Weights of a small masked image model.
Model: 11.4M parameters, 48-pixel images, encoder arch vit, encoder activation squared_relu, encoder moe expert_choice, encoder num experts 4, encoder patch size [4, 4], encoder width 192, decoder width 128.
Training: normuon at rate 0.035, batches of 64.
Data: trained on views of escape-time and Newton fractals, 72500 training examples, 12.0 epochs.
Rows from block 9 of the encoder of a small masked image model, named by matrix and row number. Rows with one number within an expert belong to one neuron, the router's apart. Each number is 128 + 24 x the weight over its row's rms, rounded and kept within 0 to 255. All counts start at 0. Numbers have three digits each.
Before each expert's rows are labels from the 100 images, of 14976, where the router gives the expert most weight on average: "responds to" is what is common among them. Only what is clearly more common there than usual is listed. The data: views of escape-time and Newton fractals. In brackets: how many of the 100.
# router: router (encoder.blocks.9.mlp.router.weight, 4x192, trained with AdamW), inputs 0-63
# up: expert up (encoder.blocks.9.mlp.up, 4x384x192), inputs 0-63
# down: expert down (encoder.blocks.9.mlp.down, 4x192x384, transposed), outputs 0-63

# expert 3
responds to: grey (72); sine Julia set (64)
router.3:098103123118120155145159144149106113138124137126146155139099109127168111163148125187143116119108109179148117107125124101131111141126190101120133089128167117113107083115151066141121110104115161
up.0:124118092147138087110111107180103134152093113133149117134116131138126142109148088139110137136121184135125124156151127122129126120084100080164156137100129123133131090094149118076166141124147100
down.0:150146124115102140133128119117160153113159196139119131163144111135123110092115152112161122140097086152080124114090094146103134134125144141150120158099122093129117158150098146118103103181105137
up.1:127123155120165159102128129200168140067138145136123108073114130145174158139107130160095132150130104124148109141105152134151140098110107124100102129136117198093125115096085118116121085115122123
down.1:155159122100126121141115129104123135144111114108134125101127151144159079126115124114147100138115163095129141091137130097115137105134102159166134114135073124158116135182156132128134166126166152
up.2:105142102115104091123107167161081143175121115135184118120108134094154155144104106101136131123062138150161083113152119102082088141123095101138153131143128111147129122126113103113146113138139107
down.2:149127169082151173127099151145106084150100124126126176125153147125170136129138147099161136143181148142103129135138115145086153123125121176096101110139099164115126094152132139150138151107127128
up.3:123152109102082111105127112094128086091118132139100164117102085167121056149143151146141135148143109124122185133088100118121129126165137146163136130140180096121129168111127117137121073104159112
down.3:106168114103107127153133141115176137152096109143146101134077138119084146144157088138145133125105119100136114143176129171129109136146185101121097149132132163132181126132116134125087140101135170
up.4:101109135114132130131096182116117106136136107124143158116092106111125150166155095122098192130168133113160113127111095126139144113124115099094082135111105149165127131134127136137134135143164133
down.4:136124127121083152133152101150142115116081162113111156113115117130167104113111132112181097119118136135128115137130174088141129137078160162144124089164139129150154097138128147174119082120079126
up.5:163164106114163098114105098141135115121105131140119135147136137147149143131112131142170129144148131139154130096081124124123136138132133130122091103066135124177154136128115138129115148141143168
down.5:089108098084153136198125119140104125160099126114164103112119121105127165113138138120124127148126104091100136137119120130104084102137124111126163140139116166125127112141132155093153135101140134
up.6:129150161055126114133118144164122096114183098156127135109150150099149155108173093125117160128129118152122150121165110118092133192128136111139123117150119090168119118100113136114101143117117118
down.6:109098119118148141109124104115136149157118128126128109148107117138126149155113133116122132082117156125094129121109098134171103170091175184096146097135161141134126085107144165130100179107095147
up.7:135135113158142089110098137147143092144166097133139087111113145159148108169131145103137126156152107105164127131116137136122098142148112100087077163171106146144116124098123122137148136130150138
down.7:119076126125142102127161140110152153100125101130172087097123142151108116132140142143155167067116135120136134148101138105134145119111080174105094151147138136174120111102113173173128121152163126
up.8:111098125170118125120129112145134110130145162131141186165115151133093113088125072130122085120130158159109144147119130135118122084143175157135141115156105077163139133144126161100120108093132135
down.8:141148108113101115113113165124159147155137097061110071155143117130124164051136148144138159111162134123120121147130150141119119123136110180164100203159117126109158163151103108121173125098149114
up.9:090098127115132154152108120104145139112096154115126146133109121166121087060145140088084109103084115123131131155136127122107095076124136114152120121175128141110081111130129130108128117121131167
down.9:139089142119097137139115133114117132122083144080124128108128176154096125141121138153163141124137130130138131127157114150130162144116148142077123118103103089137114085091145140115140140108129144
up.10:078131107141133126155139106099100128161138141132136113129143163124122120109115137101139096123065142114117110149162143092077132114131140108148138119171077105137099134111146119118103104130137124
down.10:138094100109138161126103165104118140130121115125136152135165139142128107137110163135088162086134182146126119121152128112135171136158147125114128150129078171173099119110116100118128163120126157
up.11:072111106175141148114126144121100156157133093142050085153136147120118118095116138112181121114106130118129131129141112114153129134105128126131151093122131084136119144103130099110163183102135107
down.11:089116134115117160120156118140134153177117144109142138133070113112077115172174067149121146141124123137138102165145118146130121136116127122182151159138142103157127110085138076119146094135118108
up.12:042145129128142136166114137125102159149123127168118127077077138089093123166105130113148105157069097151149144136125138118104159116106151105156090125174095145128093127134135126109076127076142147
down.12:133118126106098139098176131125131114101057107135129106141143136115098158085137174134117150101130105123113148119112120145146137169114168164161143147131119136107105126109136089162147131145154112
up.13:118144150095105128149158124139116137121118119150147130102137148156171106172141136129092127122117101121114094095056076159140091151161134128129113122120101134142138164163154120156112100136156115
down.13:142100090105121085118167108126113176128112122133125092173119144131108143140101127124106102135107124130113139162172109114105121086125104153088121163139150101139120152136084103098124158142092110
up.14:131082111116118171141099088121117133141146141114102129130182073161135123107132131176093119173193096129145131127118125146143132138082150091157105073126120139153149138109083110113089130160126124
down.14:090113162146137136153122179119128100112087125100156090119095127077105161113121091142108133074135126150093117127117133151106147084153119118112145147134165136150118119146129157121125142138126112
up.15:149109120135147136109194119113158150134145083089134160118111130099092179182108109122139137138094115137133147137105141167173086123163107133141153151123135088185102109134138102125159160119122130
down.15:122122124109157124150071154119141074115131090109136158134120135132132160135161138132136108114126138145168131096141117161129146099139166125137169145135098120158117122093130200139137125126126114
up.16:152165109106125137161153097117158154122115136139133087148093118128083110143119118116120139124111153121109184110166122107104154119125116164162126148154103141120098128129126150130139119093130093
down.16:099120132141100079113142125124158146119118131131146147146132107138158174138114120102107124175117080093102106120132127172156119132092084134052166110113082101152158099119086106135089136101112130
up.17:105137136114156110102128150120134100119119118144116145153134102143076114134157126131099137116099179178083134145114171159107099107150109144150147118120078147145152124153134142081127154149105197
down.17:119100112152158165097146113105168115116132140086167075122151145097167134136139158164133129088131103101106132166131154164128144098134128134091116120140124121161114151072128136169130126089105142
up.18:151116128146136100156121129176143115092143137076114126142133123088091117116152130107150127110131125116095169140151102074120129164093113145117123128151186105122145160137156103110128124152119101
down.18:170113148100111166090165116098139153152122132142103118091148169180137114111099123114118097146127093125104101122134153175130141076132115094154133140097133100164125143118153162172099122080128140
up.19:132144170140105160102145072101124100112125114127109133127139128120144158131121135124101144135102120120125149099097173139129183162148121090120104100115137170131097143190121116147074129125160109
down.19:124164155143113164126134088104134154105146160102151116161122070119141125108105185146187122099118111145130108135116130103129151124117153111111144123132178137153143145134137116121121117067115129
up.21:101163127143114150139135112154185112116139159124135120095096128158119147142093142119156156118148144128135170138150163159132125185109102111118104110172151114129116145124152122122135092104162135
down.21:103132149125140133140084171144078143139144110184091178126156104096085099135152110140113134127090141083150057133102080164109128088134148078139138127141128135119096114111104148130117134100099084
up.22:137114127139121145098149115144142133130143113105141065158110139110150146119141110150124119117134095123150086117103135156129164180119120110166167158118178150146101125096158086108166100138159105
down.22:118101096122183118182151113115104158134134165109119178146146141139107128109141100131136131150117133134124140172111161107179124102116183145116136078131100110119154116102122137127119136098096140
up.23:160119130078114108129129133117123125090113130133106140130140110119093135129140133139133109168103118149194148195108112115137129141120128163097122117095142120116145156161083095119168119139137140
down.23:159112207132145127129146109162137137121130124100118078131146142135083120125123101156140131083145143141109172107130155160095148120149149084136100094150103133145118142144126125127134123136131116
up.24:137115102134098097103127135194130137111124119169105137130112098140134143109125137138139172126105112129150145114093109186156135078094136130109115135111149164131101084127125140129113125132117105
down.24:138084105141113185140159113146140125176098105062121157114144139126105118116124140157115125144114149107094118184167117151127112150109149126104144111152117137129170168130140112187143095130133102
up.25:142152119130111141145121172149107144119109135152135142128137110125120147096185117102118146109130175078124107124130144155161170111149135087095098145110099137106099113120150154160113138140151169
down.25:157155096095151163129090132135122120123136160088143129126092187131187130147096123152122111135142144100118125135100136115132145123136139113115147145151163118133111104108136160078147126149140105
up.26:124103151083129129128137152090113149110063106170112112132152149140124091158137130141137118121164077104131149113170158120115119159092140114155153169154096157132130136109140155131121115080122135
down.26:155178152090094130132110090132089125084163120085119144126107149137159141091106168094134130104135172139086122128121124131115123103168135156146131110124153118102132109150163075096112155155098155
up.27:140136098096148133133069140121103117171126126162152128135130142115131096189116134123149130097155086127188134117108169102114112123105132129105143154124144132102106072075085167154123144136148134
down.27:146147159113117128134135078124109130132140110142106114105145172143119121108105138147103117117144129124125143124116155119141141116138098100110137137147157104131130103110154127132117148151178138
up.28:097104145145152123151153188142102123140138122126110100158095147148139112159139130183109141120130120070129098087133162138179179112145145115109103096162138128138174162096154113158164129120112119
down.28:116160094125069133105095123118147119156117143129162099138143103142148140105146117115160139130110156117145205104094144116123096122124081129098116202124089131148126142104143132116118114108139159
up.29:119147103123096164131098165158128120122104113126162119133111153123140094151127147112137112093096112121175135105121148144104131169131069141089144131138154097150119122160116118148174128114095141
down.29:177137156129144107088073114152105128157139110128105139156123128115144096104125152138149144121139135070109152098123151140108126123092153138139120121114138120133090140095150128114163115101119132
up.30:165103144130084154136090161151138135138116148126104128147088126168092105100133134110155154164164149100155163116150095107098127164124152137145099104107101138134131124119133183146097097107121124
down.30:128167103092120168146089118092143110082104112114145129158146118120129126174100142160117157126136161152090111089114128118113147121130130105124207170094121116114112152133116144150123120097113073
up.31:156113124112136134114120142110147125149127132134131166124142147135081101101146191141114132092114095088159117128142128116158112138153141130119112149128167091112124128179124141084132141144153142
down.31:152112139126129138097090127132126149136119099148127114166114171137146140129068057116124132133160083139169129143162086127133133143141137098149129126157113128156111134128139119176109150117097136

# expert 2
responds to: vivid (81); Newton basins of five roots (49); sine Julia set (37)
router.2:115100172130141162140124128067158124094172158117143114134102124140109111129056119134133094101099110110092143117115127180145124149124130142161103119124152104174083082136100169119101097110138138
up.0:141146148099123095151129149101121155096098114116079138140121092136122111182126140122131112115106100178121125103105099098111147119120114137105132112140089121129113143129152113122131106130098125
down.0:139097121071128133138105144150137126140123142102185082145133135159123134095170151114142089113125123125150122182132109153101127138125121123160139136152118123145168141090098117118137105157119106
up.1:115127161139149152117065064118115096115113121145116123126130132134106113163107115142154133155114146111180119126125113077129137099089156108124158136141149100132120097116171152120125123133103175
down.1:173099122106117118184150187106134152144101142163157118123120139116148117130143141096113092106118138162097127096130130118111116112124129136134151105115087146148114107131137141176121143129134149
up.2:160145129151109120124159145156122155121141108136130091110110119136108161131108138108125091085100130130164135148105123145128144155120130145141134115096164134165131109144136090126146140151113107
down.2:143132177185119133161119093174166138104121123096155169116111211101108100143150172109120132115138124124127114159159119129129132113134172112112169109126126111160158106081133135106142122100154106
up.3:130128110121113086145136127146107117130124149161117112154163108111125158138108091141095116152145132132135140138144114087135127107109117108117109134117174122097122125078132179122098128121106104
down.3:164181114149108114149140109158112109107124138133122107149125126114136145098103159134176127166127140129131153162083130098106147150089127161167121133124154117102137112110126169117137110117109126
up.4:138138129135162105133121149136171096125141118132137119119139136095156148174154091155134137135163091140125079107134133157108109112093134138124107153135160130117135129116095129120157115156113088
down.4:101113151102145071152112180127120104115124084136092152126170127172129140109117174140158130115151119134117154121151125157144139108148127150147119107099122104113106071160187119143110110109122121
up.5:157161137163130088142141155137121103101186160123080110160132135138130112107129144134161098134097077111130137114169142131097142143138134179162172160157095118111117113158142112152115121146097170
down.5:158095111116131199110155128154136121143119176127078175177141100111120117131118109163127135137122125195110118152086124126096114159126152117121108096085156067126123150132106136139156132140150129
up.6:159118143134132109189164116130144103118136114153092158143132105138086107128125136156128118122109110132098130108160076084140108117147132145123158120078140142138151067184129117123091125137115120
down.6:092135147115144148141132125093117134087147074116082147106133126117168126112121158138113141157108141152139097116071096183146135119111125118140132137086141145116130111157119129100167129152136140
up.7:117137114128126119120194139155132121134110138116102164136153163135128145136130119080105094131179109152155133124118117148132138132175144157149144094118143157124113052117134080150146156115135152
down.7:057098127138122128149126110140123141132121129087107174114099128143107126131122145151152150129075144152110121163130149152119120116072141084163124148116140112157139128074109162120134171111116115
up.8:112111110162136133134089190088143127121127120162099116136095117144145102148134116078108132110129134096125116090146146141100154173132102163110139120113149139095142111159138091147145135117128119
down.8:148118101106135146115068150129167114184156103104158110114119146117119133121155139139130120128132172129109083150149118134113108117144150092149100133189085115107150158122140120166149110133127140
up.9:159094132112097134131092140174122098143137146106126149158126105126156142138136132105126161151065133114126140113140176219115107114100161115143139133164141128129091122131145109102112127173125109
down.9:118097068097120130106114163130134122146135124118145146117113130097128143119073140134119146115119152116164137109143101159144128100109116140178106150109135156133100113151164101125116189080181145
up.10:140079110104113156151120091118080119163107143166131112120140143149127147146131135164134151111094147076118098125155142102070115130066123146122144151058146145111117117163152141149106130149128126
down.10:145160177090125125136172149120156107091127089126140109099123093066113104105167120096126110134143131110171123134148105147148130122130138124110130101126131131134135158114098149132107121116153120
up.11:144137128101123140138116127156108089125110067151127108148187149142126137120114143137132120136119101156101170136128168133129114131123130063156148131133136126116054100090119140128153114116182120
down.11:117147130061127108128105096158109092189094104095135090112132110129154113145132184121132152117137151110101127138111140123082137077138089148134107169126107131145118112112136158110154142100108143
up.12:155160093146122142144075140136133107142112155120126117159164110148138126133122179126171154118115157134108128104149124151082149122138172155123150092112128105120125150138099112140114132117117104
down.12:089126129107143105105152143129128165110154116106153166119113114144119141123111117102126097131142184099104073097160124145124132160115113114107149173155154128084121102063141093079124164130171109
up.13:108127120112172129136109147139125099109129138182146120127142126144108113099101166128121093155078084132105126117118141146126122138124110156169091109134096111111145158075176082134101107098133182
down.13:091115115147111109107092110151110118137109127144117174128120136116106106096147145130131099146123159114069102135080148133109128128115182112135107170170119163122148113084107153121098066158134125
up.14:160133120116116100147123135127128136101166198107137136146130095103107103173102122150129089139106112115127157136129141079135127122152131128083132157130137103125114136101168137158095166130123077
down.14:086126109111149125129113113094114144115153132137098151149132155117111139111116154110130162139110127113139109171129141142129139124084124141167126115122149101163134087126160116120131173119094150
up.15:061101137147128094127164190126142149100161155133116130122118165167150115152148133042119165122100141130136158096132094145129112125145065136119104129112143125155127127125133088149142147124128120
down.15:100137136123159180178138113106108139124134175177137138160109129095088160114135095112157129141116119125097175126125145117154115133132184155134144117119199086143133112168147129133125111101130124
up.16:100148134121131176101090166123134142109095123134120128125153119139115123084085136111144141132096172116123140136165141138134149135161173131138103119120080126075141117123098145081104103101131123
down.16:138131145135173150076091094138115100123138113093139134087102130133128149129183131140079100055141152127121149157132097146154151177097122152118116116119138140149111120114124118119123163165147139
up.17:124112115147131170113129142076146094109105141124078173117162155111115153142123114168129146136161153166144162142170125167152123121124167129123099115140142125166119138158094158101131147115133148
down.17:114147127137131109112165129142124131100135136129206118135109114164145108111116150105120142153119095126124091153142124134074117119134091112128151159154104139109148149101138138128113100136094120
up.18:092135087105132172148101076148138127100142134164135155172120153097103120139155145144116151105119144117048122152118151080132117102107124138165139087143111114132103124143143155118139155096147100
down.18:108092093130084116141110120133116114160093145119164117127122145152140154148063133111141131124135105139131143144126167122131137126153108163131169207170159130108174158099156117126109089162099144
up.19:163121139098175158151074158134184079153119099136162152143161122099104145129134128106116124156087127141119116134110119111122160112104131165114142100144140075151116140109104133153092095144162116
down.19:132158118172136119087095191093116130098139140153136156118165148115145141112144137140109107121134131155101116089094119132177129092091127112142128143141124072139123110138072125153115113138138067
up.20:111177151112119154118137129163129117142147147136171110130114110106080106128140116148109158185102131139135127073142153117130089116099115098135127093160141109110133156157138110146106100128134083
down.20:134133077101103123121102109115091132137103132114137104136127169160105153185098117123116106115197106097121130114138127091122156139104160093148144089118129127136117171096118118137126126095134146
up.21:170127124128133158129106142117126174094103140115126131131143146128142117135116094139123132131069140139140132102140106142099093140133137132119099080097142118130091083149153144151144084116103137
down.21:069113124120144153163162119122113123119101045115134144136113124121121144127152159096128146109128118118152087134139108127160117145091145156106130142138144106097143145105151113133117155128163151
up.22:159101159085153100114181118144113171153142141137130156128107110151143136147127136142105100087097172082158139124123152103149102130142110137127129178102137121146109113169134109145149118124118138
down.22:114120146118131120119136096090141126111148092138128117114149140109120145136126178135099113152103139158140112088125139159086152131144146098179197088113141109127130113106121126133128119141121110
up.23:118136136159137140146131125135162149116119132106110120192119100110165150094156123076118142169129132115149111073110150129133148129119073177113144141095163153153111083166139157113145082128158126
down.23:108163107108123168096123111122087147132151134179150135152146143155109087144087122119150137128121147151108120136124171129083127172130106149094113130142108103128142129141116040135130107120119074
up.24:116123160114152155121124118173105119132120131092088194175126107146138119144106129151070118133101129138166173148077138105127097160118135160113154126162144115121158118127097176125145159129123132
down.24:139089112130119127066131176097155138173116105110138104075115173161124144118110156134080113145131128121135150143160195111133124117138105125154137136142151103117101147148114126131132165163118121
up.26:130130116145127143099100134094157161081126115147133122120132109137093125108056138107131136144131176113143150131094157104141127181149119133144142143125183107145087137131133150141124096129142136
down.26:122096154080112122181114099161158122163129121078120105150084093117118116161107109139122139148134088136117118110121102133120150119114188133105115064132137173110158098091122102133179126157107098
up.27:132157105138092120182156136105144143121138103107096098106106106126135139107099150118119146135146125137097118133172141122085122114155111134127136101120116157108133097140107101132159147133147128
down.27:148132154145186125114124161161102142107088176123148109157096134088135088137155114120123082148127105140122110101114087101178115186143110113114148147159090112170115109112139124140110156168090114
up.28:091135128153118142131129124133156107151126128112122118112171086124125114142087164123141130139141158123124130102173130145099140100135120127162133148149112136136161106116121107098098145117114145
down.28:132090144091111141182130115076069083168143085072125108085108113136142107127097100115158147087164133131128100095092132119103138171135110095139122171101148165121133131132136121124118129143159109
up.29:136103170128111099101153118149071096119124138152110096115161102138142114107137148128172099062162098178124108130100123112204135153150125136146136074156090106124121099123131158147117143182077109
down.29:152134119092146105115167099087144153118140158129192099118130109122108147174159107133153141097136125176108138107141110138084141141167102146091127174116151191141117119148131154133102124144165116
up.30:126153171108132144090129090128121145085113128138184132143139123121158131154117125121079117119168090158109153134101146128150138143172091095154090118146137096144133108126104131117091147108141053
down.30:096126158137166115084139109145117139117162119120101163131055098140155109158118111156154150174165109104094097091137121100125130110127135109142175132132150114136136137096164114167140131148104136
up.31:116137151133163128095104131122137104159079137155113103139117098138147135110137131118151110125132119099110205174063148110123079105160138126142128141111136091143139123158097129108168159121125155
down.31:144111123089139120143136124119149146156137119109162130103140164136085165109104124086186123153149125140163140128166169116104175102088125115167149106128097121142099131127165146115119099116136111

# expert 1
responds to: dark (61); burning ship (56)
router.1:142133114151152130115197129129135123140114124124145098127136151110120166117138181145144156136161121147125121174123147125154144115126069161147123124150161140136180155147109161149146160123124108
up.0:124116133188127087167127113122126135129103120188122089176131152117118143133159104150123161105113137093134144139146110154093108108118129167074170166146122116130139148136157129138114159170154121
down.0:116136136136061128156125112112122115114106097142122117144123134113151129181088144105091125159154096130174142117142150148099140160112097106136149120122176109131149120158117092145183125131123117
up.1:124140124183111125114136106155157120156125124175156085156162118129110099141100103139122127148114104136125150123133136138137103130096123139093168150138165108157175117149112155140125138129132128
down.1:160112167109101153150134166101122143112151145108129124126111116144125110114152106136126134080109108128121086126105099111114149110165138098148071066156104113154103100134149072139157113097125130
up.2:114091098190104114158084100111148111159123124174140101171162125147088119142117075208111105143139107147137137153110108128152144132102149150103145138124099106142157179147126139116099164097148126
down.2:163122066145106160142136129106137122118167185088102112138091112085106159151130137129157062142099126098124096168156102147131082136149109124109133109131151133132116121149115129127142101096137124
up.3:112129086167108116114128091140121154148140112165118138168135124121117145125132092117152114155121113152152126117154119122141117167079136173107158157142154160149159130117121128126139176109154130
down.3:098116130146161151082138098128139117123105157112091130156110070111173136130098096130139110121141136101085098111122137099148122142146148150152156119147146141090140106156116140126122151092140090
up.4:090160071152150131148117121130156152124108111143136157127100112162090138135167092151119163132125110134144103107117114102131112104074140108081111143130120150104132121153164105154056118085101106
down.4:121153148108090110113120171138103092121119120099124112176133095168129127151151117105149138139158108100144108168122137134103153093148134158126090118145141187144125094133163158140103095121090118
up.5:128133150191116109144126136103128130152161093156122141134156170206101100156149087158155123168135096113097135118170134101128132159123102159096117112165108142131129135158116124142122108124152105
down.5:113115112119136181117157140133126094096151130110091160064134121109151132120140111160141167125196119147108145117089125150089093127136121125145103119099119116128104178123133086103130109130136201
up.6:100162108144147126116113124165116143138094114151129147110172134153134103113141133166139177116104129074096121144126136136133151128094095173072164158118137132151176122103134119129115130125132127
down.6:083120127131090158129136112124153091157105128073111141112086149114105142142119135145142086139128123178106139092140121125138117132136146128108137117177112142151125100111138090127121149116129114
up.7:132107168148129117126124140155091094150110137137138137152124163162137106167152106184110118157126104121090154151168108105120115143176121106132134125144140150138109123121150121126112157126112057
down.7:176157106101184148169101118109118109153153170147105140125107105090120107112123121120131116138149092131161140123098134093126145127119140101124118157093106158106093124087095169100115101106174159
up.8:138085085183083099149147106139083123127127147197137126183102115119102105094092130176131115152122120131113139137149129123126148114119143145112156136147153144133146140155109108153079145113128112
down.8:109142161122117135121110123111146140089142125120118071143136144123100115125097129106119092124135129099097126121140116096136153132100133108178141132109097109176122089135119127104163131132093108
up.9:149115138171125134122143132116136124136080103176140097176115128154106122164135083141121133121087121139138127122126134115138156123146108162091143100124117150117117140107152135134138149188155123
down.9:109129121128102115111133157127130129109140132144116110148113121086168139066133154146124153131109098124132109138109166116140140132099148137131122125143140141143107128104141169162133117113098113
up.10:113109093146138129119113183108146111142104156166128085124135121131110172143099101132166126102149130111126130123139137073128158117093143101112157147123129138151137118146119108112133135135175098
down.10:084088140112118105143137130102098133087170159146126056159101119117103121134104145157146102132081091142099076128144114132170087133137113120113106116136133140112109104118076092145102136095119113
up.11:124078140179143139107137135155102134157106115150127139133127171148073133157131100141138142152117095140125153123154116113135113174149108161080126139200148114133139140156159140130096111107137157
down.11:149094135107123129136131162115113109134152127115154075132096147120110118138118146129137065124157144117125141128155168132099154115108090093145117120106155096157096113106108142153110148114118129
up.12:106117123178123136095127101141120152143145090173120110151136120156126113120158128141107139169114110126175100150165142130141090127109140134108140178145133127163108118127078173124127125135124124
down.12:161121166153104133136119146148150162142111121094130126118138122126137114132137145111114116140122091122169143133126176191099150161156130122129142155142110105106159144150091117127165150135121148
up.13:119096154208126114143121116141162143129145126164133124103124148116100123156145089163097109157084129111125149157121134125135167167067108155098156159154128136136120162173118139120164174140101086
down.13:139116142138130166126105140109175171158101129072111167087117152152128120153103111102127130142127116124152145115114106137121110129153150121149153094105097082131100167108106106109125114141111159
up.14:108152135184146128125138156096175099117113125118136120131137113149107130190125102135129140146101142134109178136142125158126127126153140098108127141167169135126103167165090126122100119140127130
down.14:132139107113131130082107112139134094131127118182144139132138115123149160120111167104144117095128141159114112128136081162170135107105097193130122096157102095141132118103166136095116117146107112
up.15:077111107174128103137094133113120136122105153154114119177135129130096107165102129135117173138152127159129139165144139143133112090085116139090153123133083108165161159138132114136114170139116131
down.15:113106151171110141172087100132154143142154112123139171133118140145139137119134098126093130160131097104125105135150133109135124150192111149137139137134108100104141066140093105078137141090120079
up.16:120120134138127112127170118140157096150134107153103130153121126154112134156100122156167098101109116152146164124148130093143083166046117117134169152153118146139125120101114127116104111139161121
down.16:147117108107121113117138168138111110122100154094100147116120123130122100135105126129118175115137134145148129132141092136159146123157137176138130120135127117105060148130156123150135145140124081
up.17:140119141186094127137140129112111120129146131167137115123173118160126111137136116174165148148107067145169142145158138098117103138116140134102131132146138154125134133147116127144120127141139096
down.17:141130138137130177073140097103119139128163135092111107094116160137116157118117115164136146121157093085149094134148119148099097078171074105163156126122127123168128137099102132173131113108139157
up.18:128132114178151117165137106126115123123132093163134109163133158146120127137115076148122166144149113150149151143124135157156101157081109142094175123121162109160128122132121103148120139136165136
down.18:129131113101137054159101123110115151140166143147140124135075140152121094103128125127111124132136109084117133120106115102129149126093141111095108106107124138129137108128139129128094132178160112
up.19:096124125160124122116135143136136104124117118152146106157118158115121121117115097138112130150080145172126130132150150147149125096105116139076175144124132149189174138152134151159125121138116131
down.19:148152124155129115135128127100139128132143090123097150081169098176136145112083163131120118123123120154095155155129110143117157150081157114122139133123114106137115124090092178109126147131123173
up.20:119089131204100111127125110117137151156077150173118092157148156143089169108140131171137121117135096148126128118108096093126125110133149145096156110137144122143186131155117115111104122124123127
down.20:130159128112180191116119109136121120119126153099090103080118122111137124133123118155113109100158121085100131149134159122168160120101114115101158153105105126126118121113097152102138153141128174
up.21:125150103157111110110143126148158092132109109124130134131160078133105117148153086125139153142109123149120123116119146127171114108120124147130162147110124129158109132145137130135077140112173095
down.21:145123176134155127123130148125091123135121135067175152089112144113123110121167072095160098130142126146153102106101119130133134127137137123138116116146167123109107153137104125151094124120141140
up.22:125108133195091119134122100140173133155122136179142125188147128133120122130128120169143122152115129171145134155123187097123134149098121133098138171158135130145114138142128123132112119097158129
down.22:107104089126148162131163094147147154124111155129129085105105155110095118124136105165084135115103084127134127125135154101160114084126103111149124136087087116077074133139114110101141136110123123
up.23:123134113158114137163150141123166143136114145183104147130121127132114138129139111126110130160152082154105132138130165133100124157091135136119113119171140146130193168107117112096099123140123119
down.23:159105129139132070164147118171121138151120106159141130125142116166097120077120095143126117143112143077150101121085118129146118142126133141113087140130094145134100129173151144131116123127132127
up.24:132124113165122100143119109160095137123129113116120101181160150123136081124161064150139158128137098150165155097189159107142140158136124117125178144124105088141118126130136148129139101151148108
down.24:135114151144105144118128141077117142091106098107136122078176102110166111159128171108088130141115120119103105155096122158107070118121097145177114107131142133098122127131153113145163140108157129
up.25:107113126184110087115104126204154154176123127183133131165092131114135131122167124113118139157123097172137150117121155102115142133113143154102163144138160134120158120132140114129141152127097131
down.25:146130148085184129111144114139110129114151133156112153154136123098124111105139106148185171116072137142123137086096167122143114118107096146175127143155102133106114125112107173118118128147106087
up.26:146128118160112147106154140088114144160138152161107111146159155187160138088107108142097131163146098105119100127154104142139182126078142138074208134137161128121111117141093117121091133157148112
down.26:107161156119124147117109099108177139113151114094150139135138140174177136157120106125114130128119104123121124103125159098141122120145104110142106121123137119113165151120185163118111141134110134
up.27:116133130177100119103120094101120129160157096132108113189149137141105096149166142188153144114117112107131148144150152087149151139118083161094169157136146114134133162156132139137119153112167131
down.27:113132095134153101128152156125122134075138160132130164074122147081164128139122086096057102126165191127122102143128139168118152088144144125118119120089119138111176097158126123139155135132123098
up.28:141116138150175103147148120111135142179120117156145154154147154199137146111125142112116112086121107144142135165119167078147124159086127123106168127133148102147140102116131157155121133128126140
down.28:150151135128137173124071099112111125107169150120152189126131113072152103124130089142132148137146127068117136127132115144110145142148105107098154174124124153103114092151095075153166125126185102
up.29:138137123149130089149107119097135180137147174137155110110121131140168105136150127136112143112143131123112153135187159132135116115110124153082137184147126123100110124123135123097129126089164121
down.29:143127057130138119148135140128163143153114125136123171136141105121155116130128099154144138148109178140162131158100191093109129140113135105132140124075112142132137136145158122078132123121100123
up.30:116093104157114111122173156130105149126142139155128142147112100174135131137132081146121138110082123112141120119195108137098167097056151171150158165163137128120173134137129140122102128121106112
down.30:148125109117124152135096134099110169124143180117097097078116127103099133119130094129111112081134155112122081145108111117142127133143078132137066127087104142144155116171186110109145142141170122